From a checkpoint of a small self-supervised image encoder: batches of 128, trained on abstract colour fields from 500 small random pattern networks.
Rows from block 12 of a small self-supervised image encoder, named by matrix and row number. Rows with one number belong to one neuron. Each number is 128 + 24 x the weight over its row's rms, rounded and kept within 0 to 255. All counts start at 0. Numbers have three digits each.
After each neuron's rows are labels from the 100 images, of 14976, where the neuron reaches its largest size: "responds to" is what is common among them. Only what is clearly more common there than usual is listed. The data: abstract colour fields from 500 small random pattern networks.
# gate: MLP gate (model.blocks.12.mlp.gate.weight, 416x160), inputs 0-79
# fc1: MLP up (model.blocks.12.mlp.fc1.weight, 416x160), inputs 0-79
# fc2: MLP down (model.blocks.12.mlp.fc2.weight, 160x416, transposed), outputs 0-79

gate.384:170129136163130108158151143133128098145118149140136139109120060127091095109150085158153120124113171135150167162139156149144133136117120167114096132133136144136121103106086186136148124142134146138121140122129131111160115154114097111109103134
fc1.384:134147125121102138127138158106140131168102163086100165147131135135128100130118123154159098150119126117129177115136116145121116136154108140070112164125125128161126103162099120107154082152127143110126120110159124165134115121107138181108121104
fc2.384:152136142136092145138118118112129102139133084146105135159113107103134131166114059162133101148100155117095131141134080180133133134148109134110139131132084098086098113159115131103169138144159100073133135095126190144153126156098195128127141154
responds to: dark; smooth

gate.161:125109148142112165150137144137099137143132138117148140128097171127082155127107111178118158157149156101139162150176186073143093138128141166094132165147107126112147126193098147127128122145095142140135157130111139142161145130097157148095117136
fc1.161:106138115150143093143118115119126137145148098112126134174113128140083133088133137155135113114127146160133163129170103090111105139133115120104102143136140178117106162100048150124093108126120125082095160113101132105148138121125180109162151125
fc2.161:119082110120091122079139110110121130130096134097125120141111121118077096170134156189131144105115141174099188141116108117140131116096113154126105105106157130111111145124120106121150116079087142105168179149122120134127116141130126123144118138
responds to: mostly green; smooth; dark

gate.312:149140161149151171111153111084107149092140131176145134107144141125138102151134090123127100097146174110106150124162126157145127145127130130116142162137152146094072160141125103138147133122131123138137113148092168167128097156119113142098115156
fc1.312:110151123104128101151120119160130173134119151124129136143141109145194140111117119170132150160071088136148103105116154104095145104122126124102138103090118108084131083157126163143131132082100136117121110130150143112148195120119156109152135117
fc2.312:102124105126171106164108126101101087152129096103125119108079162086161096123153149106133093131132155166069115142129143138115102122146133134094130091129104153133147131130107136099137103129139159144135188126142134113180141150141139116140113137
responds to: mostly blue; smooth; dark

gate.133:141142129152145113094126122160195156149130132108108123135109174141123131148099138114160166118145124113135124126160130108128137140101119147090119137145139084170110170127122113090080161120147128113101146155136121158133174141147160104111140135
fc1.133:114094128165091149146153112136132196087130129118136138083124134140120139102135090116123145115129132112156144119117152132129123102125131144126141146125156088134155108080130137147152100106094136107128091107119131121136101084133108151142105127
fc2.133:102119136109137146110119071115137158128128176122123122117138120115161140135143164090115114120119142119169108149088091066168104114137117125084118136113153118166135133094108131151140139094126132148154115119101105145084122101104172160128130122
responds to: bright

gate.324:143163126137143092155145150148159122140129158097130139141119151116115132102098110145154107146116141146165129158183101131130165093112148101145126166166117117113151108131113181162131137152105154163105120147202146147088110157168095104151119102
fc1.324:132120125107095108110101165153100102168140098144127136146186132117136161167133169125132160109133155144077109134101118168091157135127150144140140095112099197110171128099109110119115136115130123115159148137150098099139138115136132125109157153
fc2.324:159095141113146159113101094121138109163147123147102136130122150096126142114163162141177095112099140137123114090123117176103140114123125163143128113121135153157120085139143107122150150113130157123115156147106144109139138110136147112112115195
responds to: dark; smooth

gate.46:093120107155167112129097145124124142122160164128152128152108114134116176149148117123125112175136132140137112132131138130161143130138118125149122156135115100116136125098071146105090138085149101133181136122158171146151107092145116165159139101
fc1.46:138090154158098187079151155125128128154089139118124105110112131137148107108110100110149158087144126122103119110136152088111124100140151166091114096107120106149147097139115119165140128160108154144074103144126110092118118117126128138121144160
fc2.46:136159087144152155135075158112128151164118131143117111127117143114158157099117165168116115110161119127132071144153114152136119128159131118114083134138138133103147158090092169134131121070111082137111140161132163154122110108149125112143106130
responds to: mostly blue; smooth

gate.183:103125147145104123121113139119121105137134147173123134152117130133117126146153104097149138155112160128097179100185142144110111142100100123117150131118137105090098130153164107142136108113106136143130161159105156182141089150153155147129077182
fc1.183:155130149137113110125102111156148183140111098170100129144102104137112126088099127172137121144119166122142139137130121117062134121076102147095115152140125111091123146144121170144119132138107103134145121138138122098133170098116139106155153123
fc2.183:144089143117141140118082115087134096117143161088133122118111150127140147132169155156147090117138179115102189139133184127097132116142111159106114097120105110133147141141152155100117135094119139130143119138108153123133157127116112082151113151
responds to: dark; smooth; mostly green

gate.193:165103138115114121091129135121171126153106104100107155141120135164125107103137081146114153151084154145175157191171201148114169115100125125110107132134135153136151130097142170150145169127124083140123116113093147129144148156126100142130114120
fc1.193:167154111137166153134138067127126089114117096126126134090117130132129127124146135154137148118146113146111148117133104133109116120055139121149147115145130152101149083162117120073133120096119138160109090131156182099139104142119089138162100123
fc2.193:164104127156133165130161112147147118112150126123122131116097176166161093104137086130153140109150137137068102132110105084148126127087133156119101114155116157131115100152106151122152091084169135134146090118132140120127113135141148140157119114
responds to: dark

gate.79:175114127146153136159098120110146134113158120130154120128117064122130119110117113122085191128090191136109139153157151137127113149146114109148082107158151156176135115164180118133136134087138147076126138143145120145116130128163162166112122115
fc1.79:095161172127130137124149123086154131166078182059122116122097150111134125123124147120131131085089116123140130149134092135155092108153186149124148105150089148115132166153139144123132170116129137154109155116113096131137120106103137114120138117
fc2.79:172150121179146109139145096099134156123107177094127091126089142145148095124126095131114087092144115097102123153136081074108080129101109127132140110128119172127085136163146121133167142122137094117119135142135144120141102128151122104122109116
responds to: dark

gate.152:125118174110135158135119135169122132148175140150144078127106125133094131124067124180155121147166149123103143139174143157091099172080123143123137135140099129101101158142105172122149130112115098114134160147135120152119150088139145118160114169
fc1.152:118140071098106128142122085102147137122086157113133144110133156166144119105099125100130122123161123142135168113163104090195135076159162115138135129161137122151130138123119100130126117068136133168093114110098136109157163107108087114164167137
fc2.152:119186085127102100135151134120114149141113118087125133108127158118147099113129127126114117122120093170182159077143138127135179103156172136113126145138160176142129132101114060101112107112134141153156102153084134127106143131102110165146115118
responds to: dark

gate.410:122121130122161112108111170090159120123136114135138128131140112137142133099103101079156106120111138172155150135179162110157158118133114083178132160090123107117123132133143135136133087085129105155121124130129147156143156088191088126201171115
fc1.410:144118143112122175063100129136123114168131111119098081125133096127098095156126132166161160117121086134113127155127136141102144089111124126115136109155079132117159152154167129112083098135128125171104126099147117117186141108136179145098145176
fc2.410:145134166134096140091109095131161151117107116118127119199122122106141126148132061089134137147149118150128135098107162091150146124127140160135143138136128144159113116104099123167112114131120129125158121137103109136155121092167152159149129129
responds to: mostly blue; smooth

gate.15:134147146149100128141139075131120122131113102098148097130140090140097144124143146120154126074180144148119118171165153140138098104161145130159154087117129161120127142209108115165142152129141141115164142136144127129102173125129129108116126092
fc1.15:185130138147115106152145099094161122151128123098111085124142155134091119111106148142120139108156082115155134104160136144086137137122157151128136107146127167130122133177113115170137137132120107164130098142108141155145150162162129104127106139
fc2.15:144118119112128151130108171139136126173120150194113130150149137138104116139150116195130099156127132120139176096083126160103154132127131095118127109116112121151136136152144163086129125132082181156097145150093115114094123083131109144109131130
responds to: mostly red

gate.143:108161092151146132122106145084096147125155116162191108131124118124161162143155128163114136115112158124117076129159152145099131138167095116142124164141095099149144147144117125163118151115158135177165135150173159138107093137139126115114133117
fc1.143:117136143148164119087103130101083144115134121130111139095123159150111122135104136162138122120168093117117100107118124127125108134134157116083137141120151151115118139168112130169126128084184147122112121122130091124101155147117141129124112158
fc2.143:166180186103131146152082133145094105145125142131113152122148134148152168114127159127118139140165117141088116154156109108111151159146125126085157126115169123148156100157129150143123132128124140104104135117137125077139114123142121118102134122
responds to: smooth

gate.282:113153137082132172125175132103144151136131136153096115142128150127156162151130114101126098121116128131119155161159094120148111172146101154118132120149150112131140159162117175158114100107186091078093129139136149146111167113152131124118155108
fc1.282:170156144108123166095129127132144112146146147113095131097102166128151147119138124118148124109144143139108112115178136112111160069137169141152106159134098084109123101106161150109141160168154126129152131147161081126160085176119094159099112148
fc2.282:117150137138088129104099122127109169112154123151156161151119107123103123162073058127151084153133058138115157125124117114087102128114140101135137174170148110141120091148109169081129144149109148133113122134170105171158109119122141168155133113
responds to: dark; smooth; mostly blue

gate.158:140114104131144103111124121167100143111098105096120103151115086154135116186121107106114095129129147123135112131145135137142125171140139111148163156095148129117177137100094175131141151130117144174126187135120109172123180137133109165125093114
fc1.158:139101137100122092134135156183127124091094116111157112107091116177097169148137123157138102144144125119111119135157124119144094159093147113184118108115156135113132132176181125113150093132134140145114135136085140122085145167142125107120139153
fc2.158:119131123092116114118112182147160159098158146107108140136153178163089170135182124130149164163128137121148150116089098132131118117149112096154112158136120146129161062118154108128101125148096155136131140128138101147062149146137118120151131104
responds to: bright

gate.326:145125163117119129148125148143142137163105088139151173152105128137140119117134099149132115109129120147131128147200144118137113133148121125167129183130147116102123143104141158157096087169116144115161143104098214133165120116148103147156148146
fc1.326:163121130143123157103126134124113111140121147104118159092138096131147125147095147140139139131122062131146116117114155146119111157114167129133112098117141183121137141129101142155131126146129080136091143124080170136120127142134156174063141131
fc2.326:163139117084146137100093114114108124128130138161086068107104133119118142141078128172115151119136156146114129120164112149087127174114137139130133122108106171118137120122127128105122184087136100138133129163119131132116108167145136128140161160
responds to: mostly blue

gate.240:170129137105118138107111145120148121162123166163125112100161122129164155134062134121152138149143090137117106149148153088115167155138150106106103139128153144134130124118149119145153109092169186120148153161120122144134165150150151142128137149
fc1.240:151151135116134118119096114129132122138097109129109088109072139127108117122161117069121153105127119098146090139167143111136098140155147107120130148128120115158119098144080130112101122128122119142121111141179108148132140121108146106139094119
fc2.240:146139125147112143142115081127152168194090110130094108117097146113135152151136179085120188114113098154142134140160109095150137181124131125087124122105092141170148075098168075103149141130119144111144148154142156114122149113103114085125105094
responds to: mostly green

gate.272:110138112171098163089149129151121121176138176113147112097179108127130103125162132100082136169134105149107160166101110109127110103191131143119136149127110127139131126150081137139082134112125102157129159135132156169119141144108131155113156145
fc1.272:147147063133112101114124126172123162111127127131180112117155113100152147112167121140096109131160141087120116124152114135152158109149123160204111115080126112126114165097153117135138124118115167105114170129180100091136108150121108121148127134
fc2.272:145130116134141135155148057142116142138130138169117103149118108134107115124123117120095188127104126055147104109163080076125114156144129159126145114106114145166139117123163139106126125151134126107146153158169149071158161086115144147161150137
responds to: bright

gate.271:161102118131130083118100133078141170145097115126127080145132152171114140146106096140150149156130140127125131119198145072141173150140123149159139151092102145148117147103119132120114107120167101131106138162132126121154163093112139131143114105
fc1.271:143108132128162116101122159103100150126107136140125118101072147132088120096129120122137113137160141197120128112185130117107145125123131164160115165141114152114116154113113134131109136185165121108118120134109116142178152144124136122134111116
fc2.271:121092116131110135124148137143160168109083137089129132122116119161110097127140134097072126071164087138150138141132175094094104102116097151159128107141114092139147143152152108146119142141106125149160102132125114116145129122160124167147147141
responds to: mostly green; smooth; dark

gate.244:110178133152133130114116117134114103133189139150129135121129086101128127117075098148124098158155117118147152180128132128133127079118123173133135155156146123100108127167105179137120152131106115123151136109193133131128097157156123108119132150
fc1.244:124129144110125079179126093119160110119128158152097085121113128121106171115108112097097108144126145157105116127160139158129106143112086124116154100153116174096103160107183139089167116154110113103103171134111099123109146143144152171138099127
fc2.244:144130127101154110124121139146104088128186146160154113109125113135123150141152135104113120136153163117125115145153134151094122142152113122088155126106070062161155127123108157153131120135119129124096140080154109153111113124108174105115132133
responds to: dark

gate.405:124090135149134121159129155144110168139069121103160139135122125167146135121130097126103149145157122117129120139118145146163123110145124112121108179132120122110152155124139150152117121108141085127111164152142127169108121114099133138162092151
fc1.405:136082141157100186116123143126139126107138119077119098096128141077118124160125123153122119132129173145113125113094104165124171126171114150091135150156134096168096148125120113162096160128103141134066134154102125097113093088125136103090100142
fc2.405:128118107139148110160132088129115175159066114132129078148149116093115115145098134138085077107161114117099160128192143151095109138145132115183122146138161127127131162165130122133112174073133110126139158131126136124141155129131141122177119142
responds to: mostly blue

gate.206:157106115172152129129114132140111122152149132164113118138073144164104112107119104128091123131114121141141123145193158126116112135126134140129077106185151117111132090120142149117138128116160072113108147105121115145165100126130161194148088106
fc1.206:120123126124142146071150104157114132080107079099152081120124092097133153153127138115120136098118132121154157166114108126137166147144096128125163134125143151122125135127110095153084134123095128129163118157153124135108178154125148107140123130
fc2.206:143146109135094123126133167115136132057117079142096095130105152156120104138106145141158133119093099118110151108181145139120153127087123154148116119137098131135143062108150134156139113134129146112129137114140115074146120095168137160188122082
responds to: dark

gate.153:179165100133175117133137112176125159163110116111116133150137077138117121124144112130108141127183155119161121146115098143105154102131124102096144184134148144138153125152124132105091085132098124105127137127146115154166121147162137137103126117
fc1.153:145084154090111106103125068099125104093138174103146122139132176128172164151110120150149103148096086104139125101166147135083140133123127141143122094154106139095110104122134133145150178148144147130126121162085133101127161158128127099129134138
fc2.153:154108155134096155052108098128101131088121119108139135114089111170135141123120118128145138141123112123129140118142140141127149193196130132131129123125137146116134073109130137170121082113104107131136140152152131121165138156150106120124124070
responds to: mostly green; bright

gate.412:162087115159158134091078144105121129099139126134177123129088103118097080138121137164117120153110131124121134152145101134156140057150138128145159113125122084145134123138117178125108119106114153115119150125144131161135104109133119122135095159
fc1.412:137167144126133152140136140108170151157146075149115152096142133076103108090131141111085130166082160156118124119113129162164119154101116163152159105107132160145096132091125131107116113123120132106148112137132143128139138101120124135156100118
fc2.412:169110106128120118105119175161128114087113143180124140106107173122105159157213078153122134124144129138108080114148071128123130113103117130126144132142075125116129119102104085126120122100162099134129150093143122088119099134140083112119122095
responds to: mostly blue

gate.376:117145097137160122124105107148101114166157147099128113120146101124139149117174105109181164120115123131141098152197127165102137121143108125139101129115112142130134133132108117110123147127133121125152152131102192146161152132140151126103136125
fc1.376:115105176134123142170132148080172151100117130148106156124143127149130136044094094143079094125144123100153133139132131107120130144157138113098131125148138159167134158117111156134124104061127147110119128116157114120141141101146127139126103131
fc2.376:123140141125130126141134085069131154157091136131134106118142140170174130108087143131154106142150117104121104147123084109090130094115094118097107136117152125149108148113115109109134127101162101111134087124124107111127095079110180150105124106
responds to: bright

gate.149:171133133102156126122145142151100121175094135169151140079126120116121178124143133125132175147131135112135128087157137120130115114158146143136109147138111115104129117116181127150118157080155134099149105153174125130111156147166125142126152121
fc1.149:116103113127117106165141136125122117135150125108101117145151124145126135145173125126153105100120105124100133122157158114124131198166090106149076127162141122113118112114145102139160178139147090114123163127110117150105142113099136120109120117
fc2.149:113114130140172112160141147198141100163196140088131180144139138143147094120141137086122133141098159140129094110127155107136166139145083140109131205124131116119124110126122074139142138153106082136134137127165130119136095082108118117066116172
responds to: mostly blue

gate.300:136164132101126131101146129114122133152128122166144106140154168143136117154148098120136109146116117125145097167146153134180187132112126119104169156119128116143077095155115153167135104133168124142102115124123119111080118134148138138119149104
fc1.300:124123143137124168124138105156104144086136100088129159140180099116165148132122117149137166157142110104124124147166126153107116148119158121124115097129133141090159098144125106120141136140090150141145142125126119138122168146119086179103125114
fc2.300:132149155152114111100127082113141145078166135116169118140146162100140116111105161105152106126115113098126090165108184128119108116160101132141126102117085159127129136129124097098173154159123182139141127140153115113142119098155085186112134180
responds to: fine detail; mostly red

gate.144:134119137154128104126125143126116162119160104087156056107121129156108145094122111125121102153131095162137115110181151117170118128127077172122161110123136140159112125125102151110128107114129108117146141163138132143116127154115151110135126133
fc1.144:158156121114128141143098132117114150131165086099126079107086119139098121123127103137130087125100119137130162136118173178138130121111107130126130140164132137151093140161103143158135071127129156161157149122116167162146162136122164138103114136
fc2.144:138123146133155158116180109123137114168116151133150137107100114164099144117121065107153141142105164120175121125108160146117147148139140156133133133125120145107109170098078096104117104150138114104142097135120121095129160128104100124125108165
responds to: bright

gate.203:165131102095181138150110088129144124160153148119134143121113180136153099161116121101141131117121092108132148105196142135151115158145116114147148178137170140163133128137115140136123097083158106097137179105092154148175166121112120125149139117
fc1.203:159115167142143166141134132129138121150105154186072157150151155120127102142190150129124107109125100123163139063142141089092113108123145109139121135150088140122142125121109075141121145142116133120139125102159108089130138129118107130143108131
fc2.203:135168172130132110172104105150143150142102131156138128184131167112167100089145163136133077113142093130118125100137147106091133128132145136134131103114121113143131116141116091133088156110094148147131133106143129116169163148091119156137132116
responds to: bright; smooth; mostly blue

gate.296:159099174147149176124139134108145086167154164128113114139129093114159112111148122122108141099126128103104088118159113086147146072155142116126148154130098106155196124141139144152143114126116077112132131094093158157119108123120123129127134133
fc1.296:098187099078098146103152126131103133107163143134140098137165145118130123095140122096087154136150069142118115154128103124144124100133079145148120126111126149143152115131145115108108141151123064131097151158146126120097133135099174126120139160
fc2.296:115142141118153151092126152104111141151119101089124155073161086105128160129125112130119092100148125156150115139126110106159134146131124155110144176162124135133106125126143157134113127098097098114123146194103119121094134126104135083114097141
responds to: smooth; bright; mostly green

gate.136:115104169167107145137134116166120098154125136140176135155110097141109142135121118157134141103150113096161144139148167101076086135128131101113117146110144120116154093110178133168128157154125127124148178122161131189158092113169138133131104095
fc1.136:134109128145131145085169114198135118162135120125149145122114097174088119181167147171104123130200115089112147132131133123115118164103125112129117112116084146147128148156116132142135123125112114118108141119132115119143091115133151122118129130
fc2.136:096109140149154142138153131133153125139140135113129142159102152104135161090118131120116105150173136096130119112105137107113116140082115117151154115172149104138119149162106191189136086117098087100175138113137167117135113160107107060093162110
responds to: dark; smooth; mostly green

gate.11:129101090099145143127135140157150107121104121127109143149122111110157115141125102101143168168159155131101151152138157120149103189148145155101154128166145125145208128153175136128128122114157123136143182162114057102131103141140081140143130089
fc1.11:126118149108101162105126115131135141136119123135143145159108124138164139136152134125143122135176103128129103109109125093104154131151140099073127145129115115156099174095135115131143153100153124093148084130052167149154156080151131112129145141
fc2.11:105145143093121161162116094171127141176094135122150129154106095122166132111120116140147102073148143132084104096137146120128141136145145119071118148106127152130102151130150106128085135139074080082171097086090192198121148096132108104163139102
responds to: mostly blue; mostly green

gate.195:169150123158139151115151170129115152161126119157154157121181136150152094112137145138129114138152169103145132120146130130116125130139115115136156178100085090118157109123082112167138164089136103120158132136150169136132158151123125131164142119
fc1.195:116106114143087147102109119119128161113117140091168073100147135147147129160130113115110112123111130129097123129152125145147144113137116146144163111116113135127134177140138110110115136107124095117109160124117172116117117116175140152115132123
fc2.195:110149148124124124116137106106123123111103131118140112084110126179124135154133096093129108156122082104146166165132119107146156134130113147119114170135129107149120144076103113153136160136183112075104167100106143093085128138173145148115121124
responds to: bright; smooth

gate.217:163152122146135137120115103165126132122110145132159111095111168123119131160175132099124154135151129102135133113148168097088106174144104109120144152106127091139169067128157125142127130116152106147126127164132126127154129162129111149112101135
fc1.217:140063154083185123131139120147098106118101112132141116122157113082163147102106129127084102165103130107111115158101096113126122119119138127155137169093121144123137112110171133157091123108136124131111152119175150126096124133151139134122080121
fc2.217:075127158112186132115143084114102109113108175130157109104101142159123130096088113119141109100153161074184134102141149152115130150144121130107131141100151150114129119096121134162118105103137130144129109150149125140115097148153113168121141094
responds to: smooth; bright

gate.164:141148099114129103135127122115130123137126124161149168135134087144148117108155122102120106131179127117127082118167191137141125077130150105152076152147128123107128134089147136110157106141148153206108130122146134110161110134149121132120115122
fc1.164:128132131144134138113110164137157130153122125124128140140150104131074120153127131157166174096138125158100138096098114114117158128121125110159129132130088140110188124073127119100160146125134136069149157102125136099111146136117156150110161172
fc2.164:133087140128164184127129143075133112140111124158105116144086188140154142116171107105126112118120172119116082089160115148144125097098126133120129152109140132126077159109104130207119127096142120124124103109044135104116086132135132102140119145
responds to: dark; smooth

gate.268:104110145168123133116119157129168131116145147150127137100134122135134097092146134126140142121177156111159169137145124143131122073129124105125165143129130125101157109130140132149129105129129079137125094125192146144156136139155105149144169106
fc1.268:129141160118119126133154115099103133108091136142133142161130141150115134126161128120099134100111118089148085118126101116134123152145130123074116144101128126125082141130101100120135151127148126110117142156147099113139131074107142106119122152
fc2.268:102179146158116101150121165133148092145160183118119141132170109125176111130151204070103126126071151141148098123092134089110157148118092080132135160125098096134149090110119090141107116129085072145104117114164132139145115127105143136092118088
responds to: mostly blue

gate.322:123132102125110129103070129162128151114147131108122111182131118156125080148115097109106135108128157131165171171143132122164134119146133133114097146135165118160115143175133137163146134107129159134116163178102142048115129127124162127122135116
fc1.322:138163162093131155170121178114141138111140145169122141117159163124142154133130106125137127130139115141134081114133135146111151131121132182141144116147111115110111111075075164133130075116146090128107115092087125160131093107131122126098190148
fc2.322:141118104136130158162156168152128130113138143110126104124114116115071100124157089112145174110160152120141152114124110113133109132141129160124126187118096149122091136084123134149150122120140085103158183093142114171073116116121125151143154161
responds to: mostly blue; dark

gate.371:145089156125167129128148158157124083144140164136156156126089135153131167087112111147194141104068172134143152138146141166120130124132115140108169125136132117129108132157120116163128122117138124203135121151169138140095097168176112120144118164
fc1.371:113072152169106153128124147145164114097151174148128129165127130130128157103097107117146119156073102133167107124098133169100135129080132118104140101142146127156127126134105132121168124101155135077101092134126117147141143180169146113138120130
fc2.371:118112148136155133096097119140100179120098148085123194092092064113158106116125099110098138114124099108128103131126146166102166106089144105132135107138131143123109149149144145135160156126138088114122122142146104163122137170143161100156132121
responds to: smooth; mostly red

gate.48:132146103130098114101151148138137144132130119130086121113099127129085100146108120105108151150124095133149127136199144153096146102129136123135094146138101095106116158139158141129116139145161101106153124143127112140161086144102121120152123092
fc1.48:072126147127132134135097114117185117140138133156126108115167121085150135085148146128142101113126096118129087121071130124113089118109129145110118141114074134128140115107149140080129120144141156100127115139137104095142147144124101163080084160
fc2.48:119146164116129127138160135115094113084095160100147102065135184087124157106132148112141102115150149158147134111142176155155146103128128157153155140121130066099114148089110127156095121155134102116155124114164131119115083130169134125106129110
responds to: smooth; mostly blue

gate.337:123150114124084128153144145167126119103119133107151123100156173168127116138133127133124091147112108098115096125178118153132136155169148110095108152144144159101071158126097122142105125116180157098109156153161082101119153129140189149120138139
fc1.337:109116110175151148172095122100199126107157136092099149144135135145180144093110091129150145133143125129156119116140130137144132100086107136149119114108089101091146070148135129120125134171111150104088094098102110151094122142151087140107088109
fc2.337:166129085139104125163127128112115143090173147148150133158179114143152149109149177106142136061158142130115115103140117082124122104074116142127112135124125092123119111167174149113110137112068165112121107160150124129114136115149137148137126082
responds to: bright; mostly red

gate.135:155125097143146116173163135116143118125111142108151109127139109145142117151131108106164129138127163130160103122149186139107146144118124112183133076114090130141106084125163138145182111102132129075115160126114165156108088141181093133120124133
fc1.135:147131198096111141095113117130145101149135096163111130147081110114138123127126109139171115124156155141115131147100097137110145078116144147139104134106159064099103171177132111129121116148101108112140197154107137137164112148143139148094139131
fc2.135:142134131137142128125125144155129131111138134108153121175106082161107118111134105087136163113189158136110140130100103132092148113111088162148158137096112104153102162128123126110105086128130138128134134127162152162121122114102110150138154099
responds to: smooth

gate.269:113129081129121138101156121137124153105094137093150126103139145155172148142119106160128189115160118141104163123179141136140137124148106135105158134106108117117093138173125142128121135074182128155193146104112132137169083092146122147203133125
fc1.269:124160091112149110112161081150118149125103109133133138108142132107104130129107096177142137127140125117104167127175122178130149101122084095158169172149142117122126163144107108124138127151168110129155130115185143099117088143137131137155137126
fc2.269:154135105157137117079097140117110136147077167115096155131129129120112099122125085182126117173105138122133144136086167089151120128150118145121124136125154147143117101067145132133124121151155139088142135152153138094118121149105090139120115127
responds to: mostly blue

gate.162:148131143124126113071163122122157131129164151133132120125138145140150119179141108128183142088158079149128117123169106129127142126161102110078116161110092141137172140129111129133110154151143118131163129155124141165154202140118147120098151141
fc1.162:126169099144147076081148154120126150122143105145116146162082139166135100108150115096119146146133134113104127117136100108152134139111151115149137141115107129143119137136078113109159150153156140114121145154167125123149160159147163118111136107
fc2.162:107143119113135131118126144128142113126112108170135142147128098146101126164132152157150110079123164114113186103178160176107139134149142110127125110103095158113158119126107113129133138141107151139103166150147130144163116108068103134133122094
responds to: bright

gate.197:129126156152108135114131122097145147122148161136165132113136149112156080160142132099126130152158127120120157125137178113131163129109153152116139088137115127104139099132113156100181139128157113202136163080158128165120092116150120100159104140
fc1.197:140120194145144142126100090197163132139149121129116120129171133151193102110120129142140147128105113122105152112103125136125143142130089100128162102086108137089128116112125117143144106193109142135121157118143141186146092108142143097133166148
fc2.197:110108179128140126112151113174146134112125128127094138123193116154185093106151116145176124172133148155136162087126146115070141127166106093101154101117119120090107125138135115112146109188115104162116159137150115150152114153120121102099173145
responds to: bright

gate.402:138110107143152139110136111113126128119143077143103106119135166128111094113155159146110095108117200164119141154146136131144103089154137097100148119130150114142181126124118134137174109152079144097108147141175106067137187145152137140123085124
fc1.402:130149096108140124106123132108136128124198120100161146113092104124113143102119079128164122155112105103159120158099103156129166154105143102144135152174121126085112132146144142147097161094138106151160152094096132173127177130109114166141175131
fc2.402:129179126124169094133101129092087080158127155103146067138146146142127141090138140172108109122189144118106110158159131129140112128130103135149102143109127125088118162119118129135134155110155095121109144126129093113114083106146131176148120149
responds to: mostly red

gate.31:116136101104146082139150146125113158159134124164123153115145109115110141132121109139143099132162130121163149120140139111129122143142130114145097161175151167096096135114102129149111165120143102154135163118094128128126092099122197170175170143
fc1.31:111152130123172108128130169123125149159140117133137121150130097131108137094043121137129103139149133119121132156121140112133115178087125130123126149113170158145101176141113122146115105146147145118115169136147113118108087140144185112148156159
fc2.31:156080088118113137094101193163148095107126146127112144146126105125086115143120127150200149132153136120153120117177124169128131058089139143112126174100151108141120118104160125130147135122104167123139157143134133124097097158125118147183131114
responds to: smooth; mostly green